From a checkpoint of a small image denoising model.
Model: arch unet, norm batchnorm, widths [48, 48, 96, 192].
Training: soap at rate 0.002, 14900 steps.
Rows from block 15, named by matrix and row number. Rows with one number belong to one channel. Each number is 128 + 32 x the weight over its row's rms, rounded and kept within 0 to 255. All counts start at 0. Numbers have three digits each. After the name is the row's rms in percent of the matrix's.
# convs1: first pointwise conv (model.decb.1.1.convs.1.weight, 48x48x1x1), inputs 0-47
# convs3: second pointwise conv (model.decb.1.1.convs.3.weight, 48x48x1x1, transposed), outputs 0-47
convs1.0 102:120157132135101121167116182161137086133169181119128127141166178108088102126092155118125171150089142086094107131072134069151118130070172133203105
convs3.0 104:145133110091128095174123118139120123146108196164086169095179117141190139145086130120123127169100098149102131084093135053114138159142135066188162
convs1.1 106:110156137135121136158132110069110105145123093097125115131132115108145061255141097125086126150118096097101100128116132132057161097085134144127169
convs3.1 101:135106125111132107122122125116110106094139129113143169118122142164136117183147091112123094104098113123169135148118118128092090154255098138162129
convs1.2 103:114125136117139120087240130190048119125138137114153144160147133051101107127124126129175112129142132154067110143130194136124114114133126126134086
convs3.2 123:163117125138136136188248109112204144121156108100156108112100105094091120116140090129130148143164141145113107133113054087159099153139112108115125
convs1.3 093:156158129126094108159131125161144125059161148091154170196147115184126123129166096113180088175073118193102128119131147105166127066153118137150149
convs3.3 082:073108125153129130150120170136117173139171140144102111160178111128135126123112120158175107038120148161085181147146149113045079127147130076160148
convs1.4 094:104125123124117065132127148107146141154215137121131122126088214102105088113167101128153123126105066098086184133095137166097148165127189118144136
convs3.4 087:122146123120100072148139138153103119151196162138137100176175200099156096126155156099125107127118058130156144117213130106147133117099187115110091
convs1.5 100:166128164159158049145107135066168065125108175152096080118097095166192133114171137148132124126140084111120155178132159122125157131143137069116120
convs3.5 101:133140148109143206146181191119142096147114069150136150155102161109097109119194130129183136119121159164128183159113051107134118161089106131128103
convs1.6 104:134109225167158106129118195139144069127124218158094145170095106172160126125131081109121111113109109128125142161107142139151073169124127121119141
convs3.6 111:176110127119137139093157102101113083110118132063127131186096158171145114128132183164148177123148160184100091128181086087096172079134124078112127
convs1.7 104:127154102138100080131175094096106149117132096109142183103183140085208082112131166125110155094102103113097128093150119098063192174138132118120106
convs3.7 112:100138082109161085132160155181145125147102066149137117151076120109189153141145050137137125161163119130119111198060097112153140167134155145124153
convs1.8 099:130148149125134137135108176202106122151088172069170105098127132128109050140135094102135133173115147084101131157144199177162144121156156072131116
convs3.8 084:096116143048093135072147098118133138138107153114164150134147102142124100129110122175110091111156243114138124130163155150124206132098090151124129
convs1.9 089:063100093125153193144171124088150152174086096180116082078135109086140086136094143140065131131169157095069126133127112112131117157099097144109106
convs3.9 056:181094121092091079114115164147131095116104143105137138138076147178107132093128139095106173123126082119163145050110143170194151077086142170152119
convs1.10 089:105146113127107135176099098220054097147178115131107157152124093171127115138120117121137182100103152133158121150055142145144093164058131137141133
convs3.10 093:090133104118138162147081120102155151114127153175186163095075109134168135109105172104154157141067164099212162147086122152162137094096102113110098
convs1.11 117:125135148133198167148132068047089127156133053116081093084123140098111105130118144137117113097150127186079096127132129115135145190129092165139122
convs3.11 072:107128145146110125091117103093122141061108139109085067115162101139140154134156122132154032090138177161145123155148159131157096120131115193183076
convs1.12 098:099173160221131110166098114027113180118113082113097109135113123171144120139113129111163129070090105119083100137125122101106086137145123152135134
convs3.12 095:202131150163111182145161087126117151111151140057146123108104158092111117115170170149157157150106126149090074094171072114086140123109097090162092
convs1.13 114:077123130118198146163159114102147150155166073085100130108077116095114066115145116129054111104140136115128128099134100149069166194128098148110161
convs3.13 107:103118115128034127160147141178140113078196104121160139153155142142119131084188144146076184111128097062144113155112125123076134110119166125109114
convs1.14 118:129135147116078150148116110210117147080111124098093119147085128152127098136157160105142149100207147129159164125152118127073145222146110144093090
convs3.14 106:174103148150125160165129129157090107134161142136100114083134131071144043123176174135114132142120091139125110081179173112096123205127161180142142
convs1.15 102:108220191131130184112157129113125154139136076125134161126139134102101135140121095134092131037126122094068132164120107113076069129138095143131140
convs3.15 096:141157146131130159185119148135178125142112116144154155124129111078066137140123048126098150183130153136135225118083111123181104145129090129085097
convs1.16 144:152152190157101166143140115028090123142174131116132156093090142153179084127138113120133138116148134115166163070115107085102158050144130136112121
convs3.16 145:161090086088102095157156161164089106087096150095096089158087105167091162105158164105153161111103108156165161085139163166160104085106147162165104
convs1.17 088:122128132105111131157129170140158135124106102092096116169149155123138152000182096124177143173106115159148127133103161138120123149179115137157169
convs3.17 083:157125136132200157138126113114142119109116093118113130126104116107121130255143139160124107149138115127126089082111135155138176102065113184126108
convs1.18 090:073122122138125104143148083092120134196115109155115101078077108105121079118108138136065112100169120126100119121130120168052146209111109176115145
convs3.18 078:099120124145111162127117121182146143026155073085085144098103094148134167160108181165105160164088122086104133114139108124152176152135081163123128
convs1.19 085:146146133121129146146111175090134113130139117094133131113160122098130151116104052113108136106134137101128185144037138098185136126151189109223160
convs3.19 111:146114105052108119143145138105111111134109140095105169100119041120082130139116103172110122099145206107125127133226135136122186146101140140132147
convs1.20 072:080149120122076079133147116105114168160137069082108146143164165087053067160131130108092134075131123074091119110103171122128144123129174154155152
convs3.20 031:152149131177114122182137170075141067143109081088150103122149120149117070194113162144086145122154171145144125157117109111131129134095139150060057
convs1.21 092:134130140110176184117118081133015134103146113069103107105139100097130112149123159186125191072134172112089155122116109138092142145138153138138127
convs3.21 064:175083115116155109171148131089106084152142121111107093092167106116140106126102092175160129160178118171116176103068045119165120164098126079135130
convs1.22 113:104161165211129166109131127229171101134083139115126113094161118137075106121165105134130113112118136100091180125156119147078093134155118144076135
convs3.22 104:120146180214127150140123093136095127112101115164140108183059147121056159126142126130110156134125077066126078171135144150130104110125135168179107
convs1.23 093:133083176099139180109119078116178079136135110094109137119125107104076142117147109115167120120127126159173170187141130120171200102207166119138107
convs3.23 117:147109091112152141183165096141143155110143150080154151122110087125161145143091107112103189154145171148077066114182077099152142114156151080099072
convs1.24 103:092138124128136068141137061115177149178209131116094107090076144140097109131160114109126062138135120145115135083151134126098102185162093160110171
convs3.24 089:118129131111143073140153117139081092168154138148138126188179145099105137080121149047186051128126131150154137173138096112167113120125190125097116
convs1.25 106:069129140074145135167117106153153080120184176127131074180068130215138143133102132136157120168133111138163121135132124102125087133168128177157087
convs3.25 100:132175125070113132087090103193126131100137130106135162146120101056144195105152112155195131185126094108144124128123091149096094117111149138199132
convs1.26 092:119147131131081068067126149169124102155127150206126109109125117137131163152088138154125162150182008116112134122147147124098119100100160130132109
convs3.26 085:138114113166158113116128123128113114170126137179081128141171133138147136136086132064154138158121000146124101124113129098129089122157159081120123
convs1.27 088:163093127089115061203110146141131064102168123129074110140083161159217145135153139118120111107175116155150157133120176133131164149132092134125136
convs3.27 092:082153139092165149114146154100135115066068096142139168149133105171088180129111065132137136090134180118157170179108129119166126058105110093106114
convs1.28 082:111124067099133088140196153113079092103115084159152072098160164151068096148111099086162161120143136158152132190137180124144095140121092148145141
convs3.28 068:093152173161158165101099091091157146172147109160157183099182155095168091160095090151089087143147148086086096152110106089099149154130106106092143
convs1.29 103:134143146096140172163135102056110127121105127129080160116117114133125147128139150113137103096132041132192132137192127121171171131212121099073146
convs3.29 084:102140051175094122123124119122152162097122136085174134129132118184188191131086130145118135136142126106177104157136076122089103093129133098078197
convs1.30 114:119102111152142182158112092044063101171079080151155154102142118121135121162107134129110138047156122128099119117128155123046133159115140133123096
convs3.30 098:131088123111118066137150109127114097119146122108133149108088174097147190115114166059116151130085121065147198151103095122163154177118188166115115
convs1.31 086:125098141113127158119106149110063133097097143107066090135122124152140130123122136255191128120132138101107151156122135131111152088117137145127140
convs3.31 131:150133142129132157104168094175183113147091081105139138108121120152140110159176136198030168146149144056155120128139133148113153092103093165124114
convs1.32 085:161095082107149086134146140105169132121090182135169089099163093203087106130134143112139160139104087087196162160113171084142110164117126171115139
convs3.32 071:094167170161160165096102093091161146169159103163158166092169151090164092151103094155096095148160155091094091161107093101091160157139109097092150
convs1.33 106:066139133144122171109142161065084154156164107113135113141176123094140109128125090108135119227081131090125131139147114105092075155168139172100084
convs3.33 110:091098133155154168146133135111180108162135109100150089100126159154131109120133187117077112124090098178053063079066124141152077119158152146137134
convs1.34 075:135088064097155084108148193145167139114078117129124098094161111168087136124105122155149147141097121171176152180130117119073096211108142140152130
convs3.34 090:161085088092098100155166162164094106096094158097103097161095107169094169114152171107160162107109093158163161089147165162164097085108140158166103
convs1.35 080:140175146111237131146140124137135107114133142062141132153130117122115124136115151115112224114145156099122097073110131113089126128119154055118079
convs3.35 062:116158137121120092138138101105067165173078214124133104113097144126133104132066066126152080137179135173138134099117150128162084171117100095153157
convs1.36 095:115186098177125114141103119236095071153145124156111140137106080152145147123152108104158145077090109074122166198105137108133118133100145141127139
convs3.36 116:147162110200123108175086081105127166139178149126154167105167063110129109132072102095096148106101119090158143076145155160148139076116096157153107
convs1.37 102:121215045201136109100175127118070133127157151131159093115135126085140106124163119139127116143111086078099162171134117130089112130169131113124084
convs3.37 130:126092185046140178057117170119105119108075134168122165145129150109100120123132144113118089101100189125137175134158168163126173148111159126091101
convs1.38 096:121088185113127124093188133148114069147198132134123204148113080110161117125123089106146157087119148137126139208086163106131117165079136117131116
convs3.38 108:109192114139113100062093140131099071135106102130067094154131165202154131140157174151148116121140131134134108170111183095077160145127125107137188
convs1.39 122:099145117131123133142128140186141100129150201128116128129147143135143097136090157138179151135102087101133109129042171211128140135201081143079131
convs3.39 090:150170111112134119127083130099114126130165121164135132148163151108113131087121093104164173113127187145117097140061107204094120068080184120062142
convs1.40 090:111170137159105066127098123092123131143152161127137116138154187160098131132124118137152177143105108144105080114070142153130103157000125125161127
convs3.40 105:141147086102106137125078172132161130121131129149139152095116095157136137148155121162135115136059247101160135112127121133106187143094123128092201
convs1.41 120:119039102155150149168093143159122066123139203113108086132127152165154112126147145136144120182122091124185155096154129110164132157203127146130113
convs3.41 139:078069139161098097060110121154098159155155122138093105124135166183167151143149197143140114143132110109154090119117199122089145123105091133152189
convs1.42 087:160097149152162176160133167128126106130128150085145095065151117115135134143148120111141149163116147114151108072091241107149106117048114131112163
convs3.42 130:129146166092114159086109144142142129083103153131128201118090140123071130136111144110076128141085141137176106083149210193146142105070138164120107
convs1.43 099:109114065105110126151154104205143068119108133108101107092182170128196124124128181104116113155099119134171136052144131162134176121150140168150130
convs3.43 136:147130173153111157153095109133178103121151172135125172075173080094032135121093111122115142119137125115167162057150143160149072104118106152109110
convs1.44 103:069155124107135170178124087069120069128176132090119172116172082112088187123099125123138160114114157126147073141113154132129141143085134207135121
convs3.44 104:094124126167145070101110116153126091125104118106068090106158162154175123136116146133110155123170010093114103153092179142127107097119143132174135
convs1.45 106:114142080161112097165073128174046146147140095128101158126118100146081155122141103112129151102103148102234142160115166144148162099099138133096147
convs3.45 111:091088140087129159146178143152096187117093114095146089121161183160145114132125149166077119167180098165071082142078152112163086153120150109100130
convs1.46 098:097156146123103141177140085047113118127102055097124122126106129135135101182158081197125057134092100155101113127140138141080135132144112162117178
convs3.46 063:113138116128117110105100170093142150164107143154162068119125088107106062024151133122160187138158134127138137135170137135183151095137116143076170
convs1.47 114:103202155108132082147071162016089134142146106102121096111195122153148122121103129149115166151114148103082123121104092100106151138102122158140136
convs3.47 099:129197139094131136060085146137194135099099113197144098163053150131092134128152123121097102133083171143122137109124144140117164157167138146067116